{
  "dataset": "procedural textures in two colours, tilted and lit",
  "image_size": 48,
  "crop_scale_min": 0.8,
  "vocab_size": 52,
  "encoder_norm": "batchnorm",
  "encoder_widths": [64, 112, 192, 336],
  "text_encoder_width": 256,
  "text_encoder_head_dim": 48,
  "text_encoder_fused_qkv": false,
  "text_encoder_bias": "all",
  "eps": 1e-08,
  "grad_clip": 3.0,
  "weight_decay": 0.3
}
Rows from block 6 of the image encoder of a small contrastive image-text model, named by matrix and row number. Each number is 200 + 40 x the weight over its row's rms, rounded and kept within 0 to 999. All counts start at 0.
After each channel's rows are labels from the 100 images, of 14848, where the channel reaches its highest value: "responds to" is what is common among them; "peak at" is the part of the image that holds the peak. Only what is clearly more common there than usual is listed. The data: procedural textures in two colours, tilted and lit. In brackets: how many of the 100, against the usual share in percent.
# conv: 3x3 conv (encoder.blocks.6.conv.weight, 192x112x3x3, each kernel summed), inputs 0-111

conv.17,240,216,212,246,188,209,190,296,138,204,108,206,162,108,261,180,194,217,189,194,194,196,238,191,218,89,204,182,187,245,194,191,217,255,197,203,160,274,208,221,250,242,180,176,208,198,166,212,218,185,153,140,211,205,229,220,274,313,153,234,215,212,203,247,302,176,226,255,234,168,208,178,200,230,194,222,185,247,192,213,196,204,200,242,188,217,201,217,78,218,135,207,199,201,233,205,168,115,105,188,190,189,224,163,198,200,289,192,214,195,195,200
responds to: dotted (85 vs 3.3); red (38 vs 16.3)
peak at: centre (52 vs 11.1); bottom centre (32 vs 11.1)

conv.189,274,133,150,271,187,212,201,226,133,153,90,165,171,136,199,194,194,201,202,219,56,188,195,201,206,64,204,197,197,222,160,213,207,256,228,188,192,144,93,205,157,252,186,176,173,252,210,205,176,204,164,172,201,188,214,187,201,261,201,185,174,196,237,137,226,186,200,244,224,261,198,185,193,162,204,208,203,166,200,233,201,134,213,152,176,183,190,210,118,117,221,190,203,227,191,183,191,160,112,189,213,201,185,188,207,141,172,251,224,222,172,206
responds to: studded (56 vs 3.3); speckled (36 vs 3.2); red (35 vs 16.3)
peak at: middle right (46 vs 11.1); centre (42 vs 11.1)

conv.51,219,177,209,231,184,203,135,214,207,208,242,212,190,229,189,233,259,270,171,190,217,223,223,191,233,206,217,299,235,216,193,193,247,227,233,281,196,179,191,214,231,139,275,166,213,188,171,205,239,189,222,235,192,234,296,226,214,190,149,135,201,187,215,189,159,199,235,199,210,153,210,209,62,145,226,255,214,203,175,121,236,184,212,218,188,198,260,192,202,173,183,230,88,185,240,206,213,152,222,257,213,88,180,195,134,288,184,242,158,224,157,230
responds to: green (70 vs 16.9); pattern colour: green (70 vs 8.7); pink (43 vs 16.4); ground colour: pink (43 vs 8.3)
peak at: top left (83 vs 11.1)

conv.29,205,145,191,230,174,225,214,165,173,219,192,182,268,222,22,192,199,216,210,195,225,189,198,218,192,201,204,193,198,208,175,206,181,213,222,197,181,61,227,183,74,225,208,208,179,194,176,210,220,193,150,190,205,206,211,174,217,55,211,212,250,184,230,111,121,204,185,6,177,204,191,189,190,211,205,215,203,195,249,204,217,199,187,224,195,228,203,201,181,183,194,203,198,210,191,204,183,220,162,212,206,209,176,218,187,183,200,198,195,176,192,210
responds to: labyrinth (85 vs 3)
peak at: bottom centre (76 vs 11.1)

conv.65,155,158,173,216,173,195,196,194,174,227,192,186,241,257,109,219,204,228,193,182,208,233,218,173,270,220,204,207,229,225,220,190,174,134,244,232,205,128,255,164,141,137,218,246,201,194,207,199,210,196,160,215,212,195,222,163,151,74,210,204,182,186,216,167,165,247,195,58,186,217,203,159,183,179,225,228,214,240,249,180,209,214,199,212,140,187,189,247,202,138,195,17,207,101,260,205,212,172,215,210,206,195,215,219,205,203,211,207,160,153,203,208
responds to: labyrinth (39 vs 3); pattern colour: red (30 vs 8); ground colour: green (26 vs 8.2)
peak at: centre (38 vs 11.1)

conv.170,126,199,128,63,182,154,196,222,148,234,176,184,211,184,143,201,194,235,184,198,92,198,168,210,203,164,212,175,192,63,211,198,199,81,193,205,143,186,71,215,220,140,191,188,207,141,181,206,215,215,219,178,177,184,204,166,237,180,233,209,184,187,175,191,190,211,201,216,204,198,216,202,193,209,202,173,220,110,208,199,188,190,187,204,231,204,187,183,234,212,168,177,183,177,200,171,184,214,230,212,196,208,208,243,194,200,21,207,191,224,189,204
responds to: zigzag (100 vs 3.1)
peak at: bottom centre (74 vs 11.1)

conv.42,151,224,195,168,194,164,162,186,230,169,222,245,180,236,190,228,207,220,200,203,198,206,223,204,230,223,225,277,218,224,231,246,207,154,213,273,227,198,172,182,242,138,217,173,248,182,147,222,206,258,234,208,200,240,261,273,164,189,114,183,145,186,196,193,193,214,196,195,216,199,206,233,143,175,207,254,217,198,176,137,249,226,216,187,180,187,278,202,225,177,203,173,155,156,223,213,198,182,221,251,197,0,157,193,159,241,173,232,150,179,210,269
responds to: pink (61 vs 16.4); yellow (57 vs 16.9); ground colour: pink (56 vs 8.3); pattern colour: yellow (56 vs 8.5)
peak at: top left (95 vs 11.1)

conv.162,211,184,219,197,187,227,232,201,230,192,248,175,201,205,187,232,204,230,84,202,218,193,204,58,204,184,180,201,222,196,233,219,178,238,186,235,204,172,191,191,133,215,186,198,198,149,225,229,226,218,186,207,184,211,229,194,178,60,229,204,201,184,220,217,90,236,202,139,40,224,158,193,222,189,243,214,166,196,212,180,166,206,193,238,218,229,98,196,177,210,210,237,191,237,211,150,226,221,214,206,221,217,178,228,221,208,176,176,190,98,214,98
responds to: labyrinth (50 vs 3); ground colour: red (26 vs 8.3)
peak at: bottom right (50 vs 11.1); bottom centre (44 vs 11.1)

conv.83,215,206,256,287,193,243,208,265,111,225,100,190,214,117,237,194,211,186,208,206,197,219,239,193,211,150,201,194,225,249,171,199,202,277,191,166,185,265,250,237,242,237,193,215,225,198,210,224,187,210,140,137,236,173,224,186,232,291,188,206,238,194,185,229,339,202,265,219,206,175,228,206,178,261,199,211,174,198,226,202,170,242,191,180,200,219,180,237,94,224,180,224,203,190,250,185,193,169,65,192,208,186,279,162,223,191,240,161,215,186,204,190
responds to: dotted (58 vs 3.3); red (35 vs 16.3); ground colour: red (27 vs 8.3); rings (26 vs 3.2)
peak at: bottom centre (48 vs 11.1); centre (45 vs 11.1)

conv.14,165,222,218,205,196,188,177,152,241,182,226,217,191,246,215,254,221,215,178,200,226,200,203,209,185,242,256,249,245,203,242,175,165,160,188,194,235,218,230,218,230,192,57,207,224,204,66,194,228,217,281,231,306,231,280,269,153,193,75,235,185,177,187,239,228,217,159,207,236,222,227,193,252,174,221,229,222,214,209,215,207,219,192,219,212,196,250,148,143,212,198,221,240,191,232,162,197,193,202,260,224,140,170,168,238,164,230,240,187,187,258,295
responds to: orange (60 vs 17.1); ground colour: orange (53 vs 8.3); ground colour: red (27 vs 8.3)
peak at: top left (100 vs 11.1)

conv.157,64,202,200,50,187,148,213,161,183,229,179,184,223,194,214,195,183,215,179,212,89,159,240,182,211,262,171,170,193,164,232,180,186,40,229,192,180,228,153,162,220,156,214,190,186,180,196,219,205,213,234,154,183,176,190,201,229,236,227,168,217,182,106,215,191,203,180,245,184,200,202,191,174,219,172,159,184,170,218,182,156,168,195,155,214,223,182,150,311,241,218,190,169,227,189,193,202,214,284,212,167,200,193,191,178,200,110,172,193,173,170,210
responds to: plaid (80 vs 2.9)
peak at: centre (70 vs 11.1)

conv.6,202,264,265,212,251,117,215,230,193,244,0,222,196,150,226,173,212,221,190,206,210,206,259,197,205,141,205,211,202,200,190,218,193,192,196,203,124,248,185,172,235,213,214,214,256,215,202,209,228,202,166,175,222,221,177,205,258,259,218,223,182,200,210,261,279,200,213,195,177,205,221,212,181,240,206,215,197,227,205,211,213,188,194,61,212,181,210,233,134,272,153,165,237,195,224,203,150,122,169,208,215,211,250,159,184,189,292,208,193,197,178,202
responds to: triangles (41 vs 3.6); dotted (30 vs 3.3)
peak at: middle right (47 vs 11.1); bottom right (41 vs 11.1)

conv.101,185,165,126,196,151,107,167,191,137,249,240,233,195,187,201,136,137,190,214,194,179,206,207,204,318,245,236,188,219,185,147,186,200,45,229,212,183,209,165,213,208,154,207,188,226,233,202,181,245,250,180,169,177,194,143,136,247,229,203,221,220,215,165,189,196,230,235,251,224,178,241,204,216,214,235,207,219,134,195,229,194,222,203,233,132,214,196,240,204,179,202,103,209,115,236,185,191,189,291,219,185,229,208,207,256,137,104,218,213,231,234,208
responds to: plaid (34 vs 2.9); pattern colour: red (32 vs 8); zigzag (29 vs 3.1); ground colour: teal (28 vs 8.2)
peak at: centre (76 vs 11.1)

conv.61,232,210,191,181,158,216,176,171,197,223,203,207,193,142,202,216,230,154,211,90,175,187,196,233,173,196,187,211,136,141,176,201,196,230,160,127,203,194,190,209,187,179,132,173,180,186,194,202,199,216,192,182,206,146,147,213,185,203,117,189,226,167,213,202,196,266,244,186,200,201,274,0,255,201,253,211,240,195,209,263,219,176,108,223,173,205,176,225,176,216,191,218,170,209,158,185,188,204,178,168,234,160,184,188,245,157,199,252,286,196,234,226
responds to: red (58 vs 16.3); ground colour: red (58 vs 8.3); teal (35 vs 16.2); pattern colour: teal (35 vs 7.9)
peak at: top left (100 vs 11.1)

conv.87,232,193,188,200,204,218,169,183,203,196,205,157,202,201,198,230,222,206,182,223,222,181,179,186,205,156,191,198,234,185,173,217,197,207,201,187,195,179,197,194,194,218,200,167,170,197,174,214,175,215,179,193,181,83,236,207,205,194,221,182,207,14,211,193,205,246,246,206,155,211,225,182,79,186,177,195,228,202,177,183,135,168,192,204,170,193,174,207,192,202,218,214,0,202,223,198,206,179,198,218,185,110,174,216,246,247,216,222,246,189,213,194
responds to: grey (50 vs 16.6); purple (47 vs 16.6); ground colour: purple (47 vs 8.5); teal (43 vs 16.2)
peak at: top left (88 vs 11.1)

conv.41,174,162,243,209,142,202,216,180,204,202,253,170,194,219,218,201,214,162,226,191,98,113,144,203,188,171,223,206,208,203,174,217,189,218,209,204,68,213,122,211,177,165,198,150,224,175,215,186,194,174,187,188,220,218,201,235,121,199,233,146,133,195,193,219,143,203,204,265,201,97,190,195,200,141,216,206,189,169,185,200,209,215,189,220,178,162,232,199,53,179,90,211,200,177,182,203,211,204,69,213,221,215,108,181,192,204,168,194,204,187,161,203
responds to: woven (42 vs 3.3); dotted (31 vs 3.3)
peak at: bottom centre (60 vs 11.1)

conv.145,252,192,175,193,196,231,216,186,243,224,179,198,182,158,182,209,247,282,171,26,180,214,177,244,145,196,156,180,7,211,141,174,226,178,84,164,199,155,216,168,208,275,226,212,170,200,221,180,194,203,175,202,119,166,223,184,177,206,211,199,223,188,225,190,226,169,205,174,194,193,189,108,259,220,257,190,182,178,159,265,206,203,198,203,186,229,156,211,192,228,196,211,174,244,213,214,213,199,209,180,177,212,223,171,144,187,197,197,222,196,205,158
responds to: white (71 vs 16.9); pattern colour: white (71 vs 8.5); red (43 vs 16.3); ground colour: red (43 vs 8.3)
peak at: top centre (43 vs 11.1); top left (30 vs 11.1)

conv.107,239,125,66,194,146,209,201,234,159,150,293,256,128,164,192,241,185,178,200,226,195,229,196,204,202,105,243,203,223,194,203,223,201,184,165,215,170,140,139,241,232,233,239,203,249,244,208,211,231,219,206,160,198,202,251,190,182,198,213,202,175,216,113,142,214,194,199,214,184,183,216,213,213,214,214,196,223,147,174,194,197,106,237,375,217,200,207,197,181,146,170,209,193,192,236,185,211,213,130,213,176,177,205,204,224,217,99,222,188,236,234,205
responds to: honeycomb (49 vs 3.5); green (43 vs 16.9); cracked (33 vs 3.1); pattern colour: green (33 vs 8.7)
peak at: centre (29 vs 11.1)

conv.95,167,203,279,266,201,271,196,195,166,168,247,218,274,223,184,253,220,164,159,171,210,201,105,130,214,207,220,240,144,173,193,222,168,228,217,157,169,122,251,226,135,232,170,240,204,160,184,194,167,196,180,196,221,187,212,155,212,76,127,191,213,168,210,177,173,193,214,66,189,218,205,99,169,194,169,242,208,162,260,196,182,230,147,212,152,179,172,221,150,166,200,204,190,174,191,113,158,238,154,199,250,196,198,190,173,170,134,206,200,214,209,186
responds to: orange (52 vs 17.1); green (45 vs 16.9); ground colour: orange (40 vs 8.3); labyrinth (38 vs 3)
peak at: top left (42 vs 11.1); bottom left (30 vs 11.1)

conv.80,202,247,235,263,186,213,186,297,70,244,172,168,226,150,223,180,186,178,201,196,229,237,295,177,214,200,213,201,194,261,177,173,213,258,202,193,199,312,256,242,267,161,136,216,223,174,175,177,185,189,143,196,201,189,200,213,242,269,122,232,235,201,180,246,302,202,209,216,204,140,197,179,210,270,209,171,190,228,189,201,178,217,224,240,217,234,206,219,233,227,180,220,201,193,243,186,199,173,95,196,185,201,304,165,187,170,277,165,198,208,184,185
responds to: triangles (42 vs 3.6)
peak at: centre (67 vs 11.1)

conv.183,135,201,185,166,192,203,160,167,187,210,200,215,217,213,190,257,299,263,195,141,176,171,240,198,174,181,214,303,251,222,205,141,141,163,225,210,207,193,196,240,202,239,263,174,180,197,184,145,205,158,209,192,240,188,306,245,214,211,201,202,179,88,185,183,217,250,229,216,166,215,186,142,93,173,218,275,224,225,176,118,257,202,147,238,155,225,232,154,201,195,219,208,141,141,226,204,199,179,123,245,223,190,193,191,155,248,218,233,128,183,161,162
responds to: green (77 vs 16.9); pattern colour: green (77 vs 8.7); pink (54 vs 16.4); ground colour: pink (54 vs 8.3)
peak at: top left (88 vs 11.1)

conv.45,159,185,142,123,184,145,232,208,188,220,212,197,176,213,178,220,194,211,192,199,149,229,131,207,221,169,210,203,212,136,189,211,191,108,197,206,45,218,121,218,178,154,204,212,246,117,232,181,232,233,209,212,163,191,183,142,184,156,224,227,151,193,221,228,147,186,206,215,218,105,195,231,205,218,197,209,190,145,187,197,195,182,194,254,199,147,190,202,158,225,61,163,214,152,213,170,184,200,221,206,193,203,233,233,197,203,45,202,164,214,175,199
responds to: zigzag (74 vs 3.1); yellow (36 vs 16.9)
peak at: bottom left (71 vs 11.1)

conv.48,149,198,202,180,219,187,97,200,187,218,204,224,221,201,199,218,161,208,203,193,207,224,203,204,351,190,196,215,213,220,151,196,227,167,251,221,222,213,212,201,211,98,226,216,212,192,215,173,233,231,168,230,199,206,209,199,219,206,167,211,165,193,218,200,200,193,205,198,214,224,193,221,204,179,237,196,213,183,184,183,215,199,210,203,19,207,219,198,217,155,230,71,211,0,250,217,247,204,230,186,194,202,228,209,194,203,223,227,188,202,194,197
responds to: orange (60 vs 17.1); pattern colour: orange (60 vs 8.8); ground colour: blue (29 vs 8.3); ground colour: pink (29 vs 8.3)
peak at: top centre (54 vs 11.1); top right (45 vs 11.1)

conv.23,208,207,215,192,216,178,190,233,200,206,207,237,174,185,217,110,178,245,115,174,207,186,236,195,201,217,74,165,194,209,195,241,152,213,140,246,193,198,205,159,217,239,234,203,247,189,263,224,253,304,168,207,84,230,171,149,206,222,214,213,214,227,224,201,221,206,177,218,165,189,174,224,252,219,273,176,171,218,166,240,207,213,219,206,148,263,61,207,220,207,190,186,237,249,180,198,169,209,225,124,216,188,184,186,197,156,196,156,189,178,187,63
responds to: brown (68 vs 16.8); ground colour: brown (65 vs 8.2); pattern colour: white (32 vs 8.5); ground colour: green (28 vs 8.2)
peak at: top left (84 vs 11.1)

conv.179,173,165,213,264,87,234,200,248,112,201,251,184,259,170,129,216,175,144,195,192,191,253,175,187,208,196,165,196,189,176,173,201,209,225,231,193,188,113,211,209,217,164,191,261,210,203,198,160,214,196,167,198,219,215,178,196,168,147,206,193,245,205,165,141,149,134,205,122,171,237,215,190,172,216,186,178,210,135,235,188,180,102,190,263,186,196,213,187,280,130,254,210,183,200,191,195,189,273,71,187,211,250,246,267,140,191,131,165,207,188,153,182
responds to: labyrinth (75 vs 3); red (39 vs 16.3); pattern colour: red (28 vs 8)
peak at: centre (86 vs 11.1)

conv.148,148,220,243,187,243,218,174,226,158,276,229,165,240,178,199,271,199,267,148,173,263,241,226,159,234,181,208,188,198,264,189,171,243,220,196,199,209,285,246,241,211,128,170,219,164,190,152,155,215,189,171,225,185,189,237,228,254,229,136,192,233,188,227,287,245,157,191,203,157,180,165,189,235,233,215,126,180,223,147,168,139,216,210,259,215,255,199,164,207,240,213,212,167,135,286,199,290,190,247,193,157,221,255,138,158,181,288,186,216,132,244,192
responds to: triangles (31 vs 3.6); ground colour: blue (31 vs 8.3)
peak at: centre (72 vs 11.1); middle right (28 vs 11.1)

conv.15,139,212,198,156,230,295,198,203,212,216,148,191,229,175,161,326,261,293,165,43,196,192,177,175,185,170,164,226,186,220,173,181,209,210,138,193,179,158,186,230,208,232,229,200,153,146,208,156,191,185,166,226,201,181,277,225,215,208,248,187,188,180,189,174,224,225,214,192,170,214,176,136,219,167,228,208,175,174,215,146,187,211,124,230,161,247,165,130,211,213,220,234,160,151,246,202,317,202,133,183,239,182,210,217,193,248,214,183,221,178,178,141
responds to: green (74 vs 16.9); pattern colour: green (74 vs 8.7); purple (61 vs 16.6); ground colour: purple (61 vs 8.5)
peak at: top left (33 vs 11.1)

conv.100,177,170,193,162,174,202,104,243,163,215,183,169,220,184,154,152,153,55,228,209,181,182,221,236,293,197,225,177,136,126,169,173,192,253,229,165,193,203,207,312,215,85,158,175,157,131,199,159,202,165,175,181,195,211,145,210,223,196,170,198,200,217,192,171,196,176,209,184,233,230,155,221,181,163,118,189,251,198,238,162,184,163,209,235,88,227,248,173,230,173,193,175,226,127,156,211,213,194,187,179,169,248,177,239,209,186,165,226,196,238,180,204
responds to: orange (68 vs 17.1); pattern colour: orange (68 vs 8.8); blue (51 vs 16.5); ground colour: blue (51 vs 8.3)
peak at: top right (84 vs 11.1)

conv.24,235,186,182,221,191,267,155,320,172,198,241,281,176,182,221,206,176,172,222,168,225,236,219,224,224,156,216,187,184,225,186,195,198,294,173,172,197,213,261,303,314,210,177,229,253,156,168,198,216,214,167,181,211,227,251,238,251,246,146,244,264,211,176,187,283,178,192,236,246,212,172,214,204,231,174,192,183,205,228,188,204,185,170,327,169,255,240,221,131,201,132,243,207,232,221,226,157,196,211,206,176,212,239,199,201,189,193,140,162,240,282,195
responds to: orange (55 vs 17.1); ground colour: orange (47 vs 8.3); cracked (42 vs 3.1); honeycomb (38 vs 3.5)
peak at: top left (58 vs 11.1)

conv.28,184,175,166,170,228,206,134,178,195,206,167,215,224,184,199,149,128,179,208,224,190,224,178,175,296,223,182,192,193,199,140,215,177,186,249,202,225,194,220,176,180,148,205,225,199,188,216,191,183,206,147,238,206,186,135,204,175,194,179,220,180,194,236,186,205,206,195,179,197,228,216,215,172,199,206,195,213,186,208,184,215,232,216,190,33,170,196,245,202,180,225,0,211,25,223,200,193,205,270,160,186,192,206,204,219,144,210,225,200,155,202,202
responds to: orange (57 vs 17.1); pattern colour: orange (55 vs 8.8); ground colour: teal (26 vs 8.2); rays (25 vs 3.2)
peak at: top centre (46 vs 11.1); centre (27 vs 11.1)

conv.111,155,174,201,116,160,228,172,267,191,273,150,199,192,214,180,212,213,227,195,173,168,163,154,216,248,157,195,172,132,97,203,200,192,262,191,196,178,205,112,300,242,91,143,150,154,77,199,182,225,190,203,153,193,193,214,232,245,216,165,213,198,190,249,243,209,176,242,240,193,232,166,171,197,182,202,171,184,183,233,177,191,158,173,131,154,242,219,165,119,246,178,211,196,166,170,212,239,163,293,161,189,222,163,233,212,233,177,178,191,164,201,180
responds to: white (59 vs 16.9); ground colour: white (53 vs 8.3); yellow (42 vs 16.9); ground colour: yellow (33 vs 8.3)
peak at: top centre (54 vs 11.1); top right (43 vs 11.1)

conv.73,165,184,182,201,212,193,195,199,219,225,226,231,171,215,174,192,181,210,105,18,202,205,229,208,222,198,184,168,109,229,181,165,216,192,206,211,207,160,180,195,229,169,201,195,223,206,248,170,268,239,210,190,21,216,178,182,136,194,220,152,204,197,206,184,201,209,177,191,206,182,127,179,263,186,287,143,118,192,177,207,187,177,185,207,139,259,188,176,182,155,184,188,213,200,194,219,238,221,212,222,153,267,173,211,190,214,180,113,175,194,229,178
responds to: pink (66 vs 16.4); ground colour: pink (56 vs 8.3); orange (53 vs 17.1); red (47 vs 16.3)
peak at: top centre (58 vs 11.1); top right (42 vs 11.1)

conv.133,255,134,76,236,239,252,222,163,165,271,192,247,208,233,79,208,206,262,209,181,192,250,177,205,188,205,240,212,201,197,164,201,195,244,192,220,217,62,217,235,185,209,192,216,213,222,152,218,218,216,144,238,184,207,237,199,136,192,184,211,255,198,254,127,277,196,183,115,232,211,227,207,218,216,206,223,200,184,188,234,226,254,192,282,184,240,212,246,98,201,186,179,194,194,230,209,167,194,254,230,167,204,233,129,192,169,170,229,189,171,247,238
responds to: green (44 vs 16.9); labyrinth (28 vs 3); cracked (27 vs 3.1)
peak at: bottom right (27 vs 11.1)

conv.67,149,204,189,224,260,280,181,209,214,145,163,211,182,190,196,234,173,204,121,215,171,165,194,121,189,160,109,144,236,247,199,264,164,261,204,199,150,156,176,148,202,250,192,216,210,174,238,222,176,272,147,245,188,195,228,170,181,224,185,231,205,210,217,156,230,169,182,218,137,222,223,226,216,205,174,157,188,219,214,177,149,190,170,216,130,227,60,184,170,204,162,208,233,172,193,122,207,206,166,114,220,167,189,183,234,183,183,148,226,164,198,64
responds to: brown (66 vs 16.8); black (55 vs 17.1); pattern colour: brown (40 vs 8.6); ground colour: black (39 vs 8.7)
peak at: middle left (52 vs 11.1); top left (45 vs 11.1)

conv.66,227,197,187,202,179,220,206,190,194,192,188,172,199,220,213,206,200,166,79,201,195,199,229,141,211,218,240,210,214,212,204,137,241,200,254,130,202,201,198,172,194,258,226,204,160,226,259,176,190,121,179,226,238,185,203,120,206,208,263,238,196,230,170,205,208,242,199,207,231,217,171,205,233,207,239,244,241,207,214,220,89,206,241,225,205,186,109,213,192,208,203,176,269,177,218,193,200,209,209,215,213,425,207,144,225,138,206,181,174,213,269,207
responds to: red (100 vs 16.3); ground colour: red (59 vs 8.3); pattern colour: red (41 vs 8)
peak at: top left (99 vs 11.1)

conv.122,176,205,196,196,217,204,210,201,199,202,200,230,189,166,193,206,212,204,185,227,212,203,157,168,206,185,33,196,220,204,192,264,184,220,172,204,192,177,193,174,191,205,203,208,215,200,231,233,197,241,152,188,205,197,207,186,211,206,175,216,198,219,217,189,207,130,244,199,166,198,260,242,237,206,192,190,193,163,188,182,164,189,212,198,206,210,159,185,182,206,205,216,237,190,207,167,205,196,231,0,267,225,185,189,199,201,184,235,230,157,169,0
responds to: brown (93 vs 16.8); teal (74 vs 16.2); ground colour: brown (59 vs 8.2); pattern colour: teal (46 vs 7.9)
peak at: top left (82 vs 11.1)

conv.36,193,167,202,213,183,239,176,193,216,167,186,103,179,212,204,223,187,164,177,189,127,194,160,168,186,167,192,209,196,203,171,189,210,209,211,193,3,164,152,182,140,205,182,196,174,149,215,141,165,209,81,217,210,202,200,206,155,206,168,167,150,184,199,183,159,190,169,236,116,138,181,181,188,178,192,200,221,162,192,203,176,115,191,198,172,151,182,200,161,202,60,200,198,206,196,160,209,196,96,193,192,209,184,175,183,160,134,208,180,213,156,193
responds to: studded (34 vs 3.3); ground colour: teal (32 vs 8.2); ground colour: blue (29 vs 8.3); speckled (25 vs 3.2)
peak at: middle right (84 vs 11.1)

conv.79,253,135,121,243,184,259,190,161,177,217,214,223,223,273,72,198,140,268,216,198,226,220,193,207,200,202,184,188,194,227,179,220,216,255,165,249,180,46,261,198,166,196,231,228,246,183,159,216,181,236,107,221,151,231,243,207,136,153,196,161,257,196,271,91,210,159,153,120,201,192,180,244,186,193,196,212,215,203,201,192,230,229,205,262,177,234,202,252,163,162,161,199,186,227,230,209,189,221,217,161,181,171,188,172,197,207,208,213,174,161,229,198
responds to: labyrinth (60 vs 3); yellow (38 vs 16.9); ground colour: yellow (28 vs 8.3)
peak at: middle right (49 vs 11.1)

conv.167,240,173,159,247,188,221,205,201,208,213,151,166,187,213,153,191,125,158,279,185,178,186,185,261,224,191,213,145,116,200,177,148,177,230,212,172,212,183,211,291,216,197,228,201,152,225,195,213,106,100,166,181,149,232,195,205,185,197,270,152,198,264,220,185,222,76,165,173,246,231,109,271,189,180,104,172,201,193,213,209,184,245,139,209,192,182,239,199,152,188,198,191,233,176,194,249,227,185,235,179,112,280,194,176,155,202,177,220,217,207,217,230
responds to: purple (84 vs 16.6); red (50 vs 16.3); pattern colour: purple (48 vs 8.1); ground colour: purple (36 vs 8.5)
peak at: top centre (75 vs 11.1)

conv.142,138,91,176,145,100,206,233,212,107,227,201,222,132,234,218,186,228,251,198,198,179,123,211,193,223,183,233,205,196,205,201,215,188,202,217,215,160,249,46,218,217,177,181,109,232,127,197,221,218,172,183,117,203,206,217,185,240,240,215,204,170,183,185,248,231,206,230,290,164,149,212,190,192,186,208,206,207,209,193,179,190,184,187,271,205,221,220,188,82,245,128,191,192,178,222,193,186,106,235,219,200,208,149,209,194,205,210,188,192,161,214,216
responds to: triangles (53 vs 3.6); green (36 vs 16.9); pattern colour: green (28 vs 8.7)
peak at: bottom centre (69 vs 11.1)

conv.158,213,150,254,217,193,191,149,171,247,128,253,165,220,241,202,236,142,212,180,197,245,213,175,163,168,195,160,229,180,231,161,208,186,134,209,226,182,179,230,108,148,224,220,223,211,129,45,152,158,199,196,208,157,204,258,166,187,144,167,169,187,147,200,183,118,191,174,169,187,158,181,205,112,211,119,218,209,196,219,198,204,182,165,229,166,132,165,198,193,210,176,148,95,178,222,180,205,199,140,206,187,89,177,189,178,216,184,229,195,187,239,232
responds to: purple (69 vs 16.6); ground colour: purple (69 vs 8.5); labyrinth (31 vs 3); pattern colour: yellow (25 vs 8.5)
peak at: middle left (72 vs 11.1)

conv.150,206,208,202,210,208,188,193,204,204,237,208,220,201,221,196,212,217,220,57,0,201,204,202,179,214,192,214,278,105,229,188,136,233,199,195,225,208,199,215,175,216,197,227,187,220,197,214,161,221,211,214,198,117,232,216,210,214,214,191,153,201,202,217,213,203,248,187,212,183,201,128,99,246,201,364,248,248,209,177,232,219,182,226,210,162,222,150,203,197,201,207,209,149,199,198,198,229,225,187,267,171,209,197,207,162,216,222,225,154,208,210,208
responds to: green (44 vs 16.9); pattern colour: green (37 vs 8.7); ground colour: pink (30 vs 8.3); dotted (29 vs 3.3)
peak at: top left (40 vs 11.1); top centre (31 vs 11.1)

conv.89,183,207,220,220,180,167,232,77,186,165,153,156,87,178,228,111,205,158,203,219,143,221,187,199,170,176,198,237,188,216,158,209,151,169,191,212,204,216,181,165,187,227,191,179,190,199,173,180,167,190,190,160,183,251,171,242,84,225,96,205,150,234,125,215,202,168,201,194,248,162,190,195,226,175,171,205,187,127,183,206,229,165,170,171,193,115,197,177,119,211,185,151,235,197,155,196,127,110,182,216,226,203,213,132,160,150,121,250,175,174,182,195
responds to: orange (64 vs 17.1); ground colour: orange (51 vs 8.3); ground colour: red (34 vs 8.3); honeycomb (31 vs 3.5)
peak at: top centre (71 vs 11.1)

conv.60,107,208,203,154,139,199,220,142,237,140,183,200,177,229,261,192,201,182,191,195,208,105,263,180,192,297,195,210,179,267,237,182,201,162,226,187,246,235,217,197,237,147,179,138,205,185,190,227,171,168,223,195,209,197,188,243,108,248,188,147,185,197,72,183,201,223,178,286,197,146,187,196,204,184,208,208,157,226,209,175,193,276,208,142,138,233,192,177,208,225,157,175,185,175,187,208,224,144,152,237,197,195,48,171,187,218,239,182,202,164,183,214
responds to: woven (53 vs 3.3); furry (28 vs 3.1); ground colour: teal (26 vs 8.2)
peak at: centre (88 vs 11.1)

conv.126,187,164,260,209,131,187,224,200,198,173,292,151,179,231,222,185,211,188,229,215,106,135,156,200,177,187,221,200,202,202,165,210,193,181,205,209,66,212,140,183,185,202,220,170,243,195,225,184,188,192,146,213,188,221,201,210,156,194,235,170,138,218,161,197,152,196,197,247,197,56,203,208,202,161,212,201,208,181,169,204,219,204,201,267,209,155,212,209,117,182,42,219,204,206,194,190,194,192,81,205,205,215,133,165,180,192,136,188,197,232,164,202
responds to: honeycomb (48 vs 3.5); black (46 vs 17.1); ground colour: black (29 vs 8.7); pattern colour: yellow (26 vs 8.5)
peak at: middle left (52 vs 11.1)

conv.88,199,69,165,210,70,206,234,194,131,227,168,222,111,251,231,186,214,273,214,216,192,97,189,194,219,184,219,188,196,220,196,215,201,222,189,197,191,209,136,201,177,244,190,107,219,180,194,242,209,195,180,51,193,202,228,149,240,221,219,221,181,186,167,231,223,216,217,295,172,188,200,208,196,176,213,194,208,213,231,205,210,132,193,213,201,215,196,189,99,228,168,189,190,231,208,158,162,94,255,200,217,202,150,212,224,163,202,214,209,223,218,213
responds to: dotted (44 vs 3.3); red (44 vs 16.3); ground colour: red (31 vs 8.3)
peak at: middle left (59 vs 11.1); bottom left (28 vs 11.1)